{"width": 320, "qk_norm": true, "inner_norm": false, "beta1": 0.85, "epochs": 3.8}
Rows from block 2 of a small autoregressive pixel model, named by matrix and row number. Rows with one number belong to one neuron. Each number is 128 + 24 x the weight over its row's rms, rounded and kept within 0 to 255. All counts start at 0. After the name is the row's rms in percent of the matrix's.
After each neuron's rows are labels from the 100 images, of 14976, where the neuron reaches its highest value: "responds to" is what is common among them. Only what is clearly more common there than usual is listed. The data: drawings of small networks of dots and links.
# fc1: MLP up (model.blocks.2.mlp.fc1.weight, 1920x320), inputs 214-319
# fc2: MLP down (model.blocks.2.mlp.fc2.weight, 320x1920, transposed), outputs 214-319

fc1.601 071 [121 100 121 149 111  85 123 124  92 151 151 116 104 122 214 158 134 125 128 131 128  72 112 146 138 140 114 112  94 151 117 141 116 131 138 149 140 109 124 148 117 138 155 168 157 129 103 152 116  60 105 110 102 118 137 113 151 163  97 128 113 122 157  98 139 154 117 149  65 125 119 105 120 134 132  85 127 104 132 136 158 147 137 152 151 120  96  65 138 134 138 123 113 129 125 142 108 125 150 167 133  69 113 124 148  77]
fc2.601 030 [124  92  92 159 143 129 130 119 146  92 133 120 101 134 129 109  80 155 151 117 134 133 139  99 124 121 118  81 136 165 114 139 147  90 148 123 110 110 142 165  95 142  74 116 145 145 136 112 122 116 157 123 141 160 129  90  99 151 115 128 154 162 106 151 129 150 134 155 122 137 148 132 146 128 142  64 116 141 135 163 137 126 131 148 105 185 109 109 189 125 101 104 163 128  99 168 101 132 184 129 176 156 115 153  90 135]
responds to: green dots; teal dots

fc1.587 084 [148 164 166 116 106 126  88 111 148 132 117 119 111 125 180 137  83 121 134 129 118 158 143 158 117 165 152 149 120 177 130 142 110 113  94  90 128 134 123 134 136 157 135 133 146 156 129 175 129  47 110 111 126 124 111  72 129 164 157  69 149 148 162 159 110 146 146 138 128 120 141 141 131 132 112 154 134  84 103 104  83 113 150 178  91 178  99 103 119 126 123 106 129 116 142 137 130 122 151 139 114  86 146 115 126 101]
fc2.587 051 [108  81 127 133 152 143 140 101 121 162 113 113 171  89  92 126  88 152  98 167 107 129  83 120 142 119  94 103 111 133 129 126 117 140 128 115 160 132 122 130 148 110 133 152 101  97 143 142 105 158 160 109 117 145 119 133 132  99 110 132 150 113 152 100 162 112 147 122 122 126 159 121 109 134 140  96 138 101  99 140 147 167 120 129 129 148 152 100  84 124 116 166 122 128 141 133 125 149 110 147 161 109 106 163 143 176]
responds to: yellow dots

fc1.424 083 [132 172 135 121 104 119 124 137 129 152 144 143 204  90 170 180 130 154 132 100 124 119  93 119 149 126 138  96 148 168 131 137 134  55 116 156 128 106 109 145 150 181 151 108 100 103 135 146 125 133  90 127  99  72 167 178  91 129 138 140 137 128 151 135  96 106 139 151 128 131  93 131 125 126 109 109 130 117 150 123 150 122 119 114 152 129 100  91 137  81 111  99 148 104 152 129 107 104 137 148 126 143 114 102 103 141]
fc2.424 044 [146 137 145 194 138 109 113 147 155 107  62 131 123 130 127 108  59 119 148  91 118 182 110  59  92 125 132  86 121 142 123 144 154  85 126 138 122 112 116 155  80 124  82 100 141 158 136 133 125 152 148 118 145 153 110 105 110 125 112 132 149 180 122 143 149 117 145  97 185 138 136 100 133 138 114 117 123 130 110 117 121 100 101 160 103 141 167 136 163 138  56 148 135 148  90 145 133 139 144 103 155 115 132 123  68 188]
responds to: laid out on a circle; white dots

fc1.425 070 [162 126 142 141 101 104 109 164 113 115 104 145 147 104 165 159 143 143 132 120 135 141 115 128 159 154 148 143 136 164 142 118 136 122 129 134 140 119 126 159 170 143 149 123 161 114 102 152 149  66 100 115  94 109 154 124 110 152 155  97 141 103 157 137 108 140 155 159 140 133 121 114 117 109 106 124  94  91 104 107 118  74 137 157 121 101 139  91 151 138 144 140 121  96 150 107 158  66 195 101 110 134 123 129  81 177]
fc2.425 151 [153 124 138 149 144 150 119 157 104 111 106 123  87 144 127 102  65 120 168  74 124 196 141  88 146 115  77 149 150 143 132 125 185 136  96 136 125 130 151 157  93 112  58  74 115 133 139  77 136 116 149 115 143 143 127 121 112 158 102 131 137 132 112 173 147 117 121  65 174 135 107 102 156 123 144 118 149 134 127 168 128 118 127 116  89 165 101 118 182 138  71 152 133 140 124 106 136 120 138 135 136 136  77 139 138 127]
responds to: yellow dots; green dots

fc1.531 093 [133 157 133 116 132  80 128 153 100 161 133 108 114 139 196 100 134 144 170 109 139 146 115  81 119 153 154 141 105 177 147 151 119 146 124 124 175 134 147 141 144 112 125 115 162 116 132 137 126 115 105 141 118 106 123  88 140 137 127  97 142 133 115 148 116 137 155 123  81 113 137  74 110 108 111 139 129 116 133  58  82  91 136 149 147 136 120 114 118 107 174 121 147 173 146 106 104 146 138 159 126 115  94 121 116  83]
fc2.531 028 [156 121 113 131 136 127 119 117 153  89  87  72 129 165  94 126 127 115 119 154  95 157 124 142  48 122 159 126 121 132 119 110 188 126 145 148 128 137 108 128 145 129  83 114 114 185 131 136 123 139 123 116 101 117 117 127 122 107 119 154  95 155 136 102 128 103 137  78 134 128 114 133 109 151 140 131 130 141 115 130 133 108 125 126  98 169 130  91 102 150 154 153 132 141 155 131 132 134 129 119 106 152 141 111 155 157]
responds to: yellow dots

fc1.251 096 [132 154 115  82 119 132 109 178 125  95 108 125 138 151  65 172 123 107 103  98  71 110 158 136 133 116 157 130 120  93 127  94 115 156 128 112 165 117  85 134 151 147 110 129 128 146 144 117 138 157  93 107 125 141 169 103 122 132 127  80 137 113 133 101 111 119 152 140 153 126 101 172 118 140 123  81 114 108  96 134 101  82 127 114  82 116 127 114 154 100 160 124 110 111 143 157 105 153 136 104  93 129 126 121 141 155]
fc2.251 156 [168 113 106 169 133 124 113 166 138 122  96 151 140 120 104  92  60 141 139  91 144 181 132 100  92 127 117 103 149 121 131 154 151  96 148 156 142 149 149 140  82 133  53  96 117 148 141  91 139 105 126  84 151 145 124 108 116 135 159 152 124 149 134 163 157 166 135  80 132 103  93  88 128 124  96 156 154 136 104 168 116 134 136 128 102 166 141  89 147 122  64 148 124 150 147 131 123 125 132 120 151 135 102 132  71 140]
responds to: yellow dots

fc1.368 089 [ 97 153 112 101 115 101 132 129  91  99 142 125 144  58 164 160 142  92 135 127 125 126 118 117 121 175 162 152 177 110 138 122 130 140 111 116 110 109 123 129 143 174 158 173 167 113 121 138 125 135 123 154 115 124 132 130 128 110 102 164 142  94 187 100 132 135 130 160 126 151 118 117 111  75  92  99  95 151  95 122 156 143 116 138 160  98 124 145 117 158 176 138 134 137 149 121 112 131 116 105 114 121 111  76  88 183]
fc2.368 041 [100 131 113  71 113 106 170  79 147 147 111 137 113 101 133 131 168 113 125 172  98 118 108 134 186 109 103 126 137 118 143 109 110 123 126 131 149 109  92 104 141 128 151 170 132 125 144 155  96 172 136 111 111  96 133 154 106 123 105 110 135 104 152 106 138 108 131 158 143 142 142 161 122 152 150  87 100 100 119 112 175 153 131 104 131  97  96 151 103 144 143 122 111 112 121 136 148 114 116 142 127 120 161 100 138 151]
responds to: orange dots

fc1.490 080 [158 155 121 119 108 128 121 142 119 134 138 118 114 139 208 119 105 129 160 137 101 132 148 112  93 133 126 138 137 154 133 139  95 121 150 165 145 108 128 159 130 119 124 144 115 129 133 112 127 140 139 121 113  93 122 104 148 127 138 116 142  84 105 138 143 109 122 132 140 130 146  82 144 139 143 159 127 124 107  84  85  81 150 101 132 178 123  69  90  83 134 134 139 130 132 100 118 122 159 163 137 125 117 130 126 149]
fc2.490 039 [124 130 131 178 123 160 120 140 134 127 117 150 209 135 140  99 119 123 134 122 144 196 111  83 133 141 113 121 115 120 143 115 139 132 111 113 120  64 131 144  61 121 141 113 159 110 162 115 134 130 136 131 142 146 124 101 160 131 133 165 145 152 118 148 145 112 122 136 127  93 119 115 131 128 125 121 120  98 111 113 129 123  90 167  95 109 124 107 122 109  97 168 130 150 121 129 118 145 146 111 138 128 154 123  86 142]
responds to: orange dots

fc1.503 070 [122 153 147 145  81  87 115 129 150 124 135 117 162 116 167 116  77 164 115 144 134 122 129 133 133 157 152 115 145 151 123 140 107 128 134 150 172 108 124 139 216 169 105 139 118 153 121 143 114 121 118 105 122 129 113 122 166 152 136 111 155 125 106 141 120 121 176 147  96 131 163 122 118 128 132 141 134 119 107 117 132  48 171 162 127 118  90 110 133  98 188 117 134 149 161 120 109 145  97 159 148 106 113 121 120 109]
fc2.503 050 [152 140 134 134 114 101 142  87 133 148 149 130 155 123 151 120 152 138 104 201 138  81 121 173 129 142 160 143 102 143 129  90 108 152  98 123 117 121 123 103 189 101 190 144 134 114 118 174 103 109 130 142 121 122 113 141 126 137 143 130  99 124 130 111  98 110 102 186 103 150 169 150 112 127 136 104  89 115 105  97 131 109 125 129 130  87 135 177  80 109 177 123 132 118 132 118 150 158 106 134 114 123 171 123 160 162]
responds to: orange dots; nine dots

fc1.500 071 [143 150 181 132 119 126 134 112 141 155 129 127 130 136 151 155 105 178 134 118 102 130 136  90  65 114 131 141  56 153 121 139 116 129 130 155 109 154 168 137 126 141 130 156 121 126 128 161  95 163 125 132  94 100 153 138 137 149 174 133 135 143 118 111 123  62 128 116  68 145  82 119 144 147 143 140 174 107 113  78 101 129 141  96 134 169 154  84 128  96 151 150 141 112 114 106 146 107 138 141 108 136 142 127 139 104]
fc2.500 027 [112 127 149 147 126 129 104 150 101 126 154 128 103 177 143 118  95  99 135 106 133 161 114 175 100 143 146 168 152 113 109 125 172 166 130 107  88 184 148 135  71 166 154  94 141 130 140 138 111 108  80 118 146  96  86 133 154 136 106 127 149 126 130 164  91 144  98 115 121  88 133 151 139 129 143 124 161  81 129 101 136 146 134 106  78 103 130 172 160 115 183 126 133 162 124 126 134 156 117 116 123 144 114 124 156 104]
responds to: yellow dots

fc1.254 069 [134 172 142 144 142 117 145 114 142 139  95 149 165 145 111 140 162 138 110 136 147 144 101  97 110 126 102  81 108 179 153 127 101 142 109 132 140 107 145 136 149 156 127 132  99 108 126 140 154 128 144 149 113  86 163 153 135 127 121 136 119 178 118 126  85 115 145 127 106 185 111 107  92 149 149 148  91 139 167 153 131 109 133 134 121 108 165 100 123 163 102 114  99 100 126 139 115  84 126  79 133  87 125 117  92 129]
fc2.254 043 [194 119  83 114 139 106 113 134 169 135  99 157 160 145 112 126 140  75 165 135 143 173 127 188 135 148  89 140  92 136 150 127 190 122 114 130 153 114 142 141 131 124 105 138 122 135 130 144 148 128 112 134 111 101 163 140  99 173 171 130 124 198 117 166 105 192 128 115 120 139 140  98 154 118 118 149 150 145 130 101 147 109 142 147  75 101 127 127 162 120 110 178 135 106 141 105 139 162  89 100 157 111 140  97 143 126]
responds to: ladder

fc1.520 089 [113 146  90 159 144  91 122 152 140 133 141 137 163  96 130 134 144  85 130 120  82  94 111  94 161 128 142 108 150 137 139 148 120 141 110 137 138 137  90 144 138 148 140 138 172  93 120 113  72 137 119 103 109 131 168 167 123 113 125 133 149  96 188 128 137 148 126 143  78 101 121 151 133 113 106  74 137 122 137 168 137 130 111 149 124 125 114 112 157 119 118 146 139 137 125 129  98 103 189 110 136 149 111 125 109  96]
fc2.520 034 [171 136 137  91 111  98 101  89 123 121 125 117 130 191 127 116  73 104 162 155 120 146 161 172  98 153  89 156 114 141 162 131 125 147  84 101 126 117 146 101  83 134  69 129  99 151 117 110 113 124 116 150 129 102 119 103 144 135 146 137 132 148  92 188  95 122 100 123 100 169 135 146 139 145 154  90 168 143 107 116  94 112 100 114 137 157  88 163 116 156 109 102 150 124  97 141 170 122 170 155 141 175 122 127 133  85]
responds to: green dots

fc1.659 065 [133 130 190 135 124 126 108 163 135 109 103 137 105 145 158 166  95 132 139 127  96 112 154  88 142 120 159 152  85 150 137 149 138 115  88 138  94 130 106 105 140 153 113 121 117 112 122 133 100 137 123 113  91 140  93 113 114 155 123  83 147 112 143 122 156 141 133 128  92 140 118 124 121 146 113 142 105  92  78 103  95 141 130  99 140 134 105 102 141 139 141 153 125 110 157 155 132  91 112 144  92 137 111 146 112 131]
fc2.659 031 [115 143 118 168 111 151 144 117 114 145 139 144  91 136 119 144 145  94  92 158 112 110 144 140 141 129 148 178 109 133 122 102 122  90 128 127 137  99 101 153 142 150 171 108  97 137 127 127 122 116 132 125  97  98 132 151 126  92 121 139 127 170 143 125 111 165 134 133 113 147 144 139 144 147 134 131 123 122 111 115 181 136 126 120  97 141 107 129  69 161 135 131 111  97 171 143 173 148 115 134 108 120 153  80 124 112]
responds to: orange dots; yellow dots

fc1.576 074 [108 155 121 150 128 130 118 125 135  96 137 126 110  90 132 111  90 143 124  97 122 134 164 100 106 133 147 131  87 131 155 119 114 126 123 106 141 129 166 112 120 119 115 118  95 131 161 124 171 175 113 126 127 153  91  72 159 119 150 121 155 108 107 139 123  96  86 125 167 132 109 177 135 107 161 141 116 157 138  83 117  81 135 114  95 162 152 106 136 117 110 126 134 127 125 111 135 120  65 151 113 104 136 107 126 118]
fc2.576 035 [109  97 112 106 139 131 121 130 123 122 139  95 157 128 149  85 164 109 136 175 142 104 131 200 148 142 140 150 170 139 122 130  91 143 132  94 135 117 130 104 141 125 163 100 140 114 157 152 125 110 145 166 123 127 138  99 121 136 106 155 110 182 143 120 106 143  89 160 100 133 105  94  86 125 162 123  92 115  98 132 106  99 112  86 150 135 155 139  90 119 181 110  97 143 112 126 141 154 133  94 131 120 140 143 133 148]
responds to: laid out on a circle; chain; kind: loop; grey dots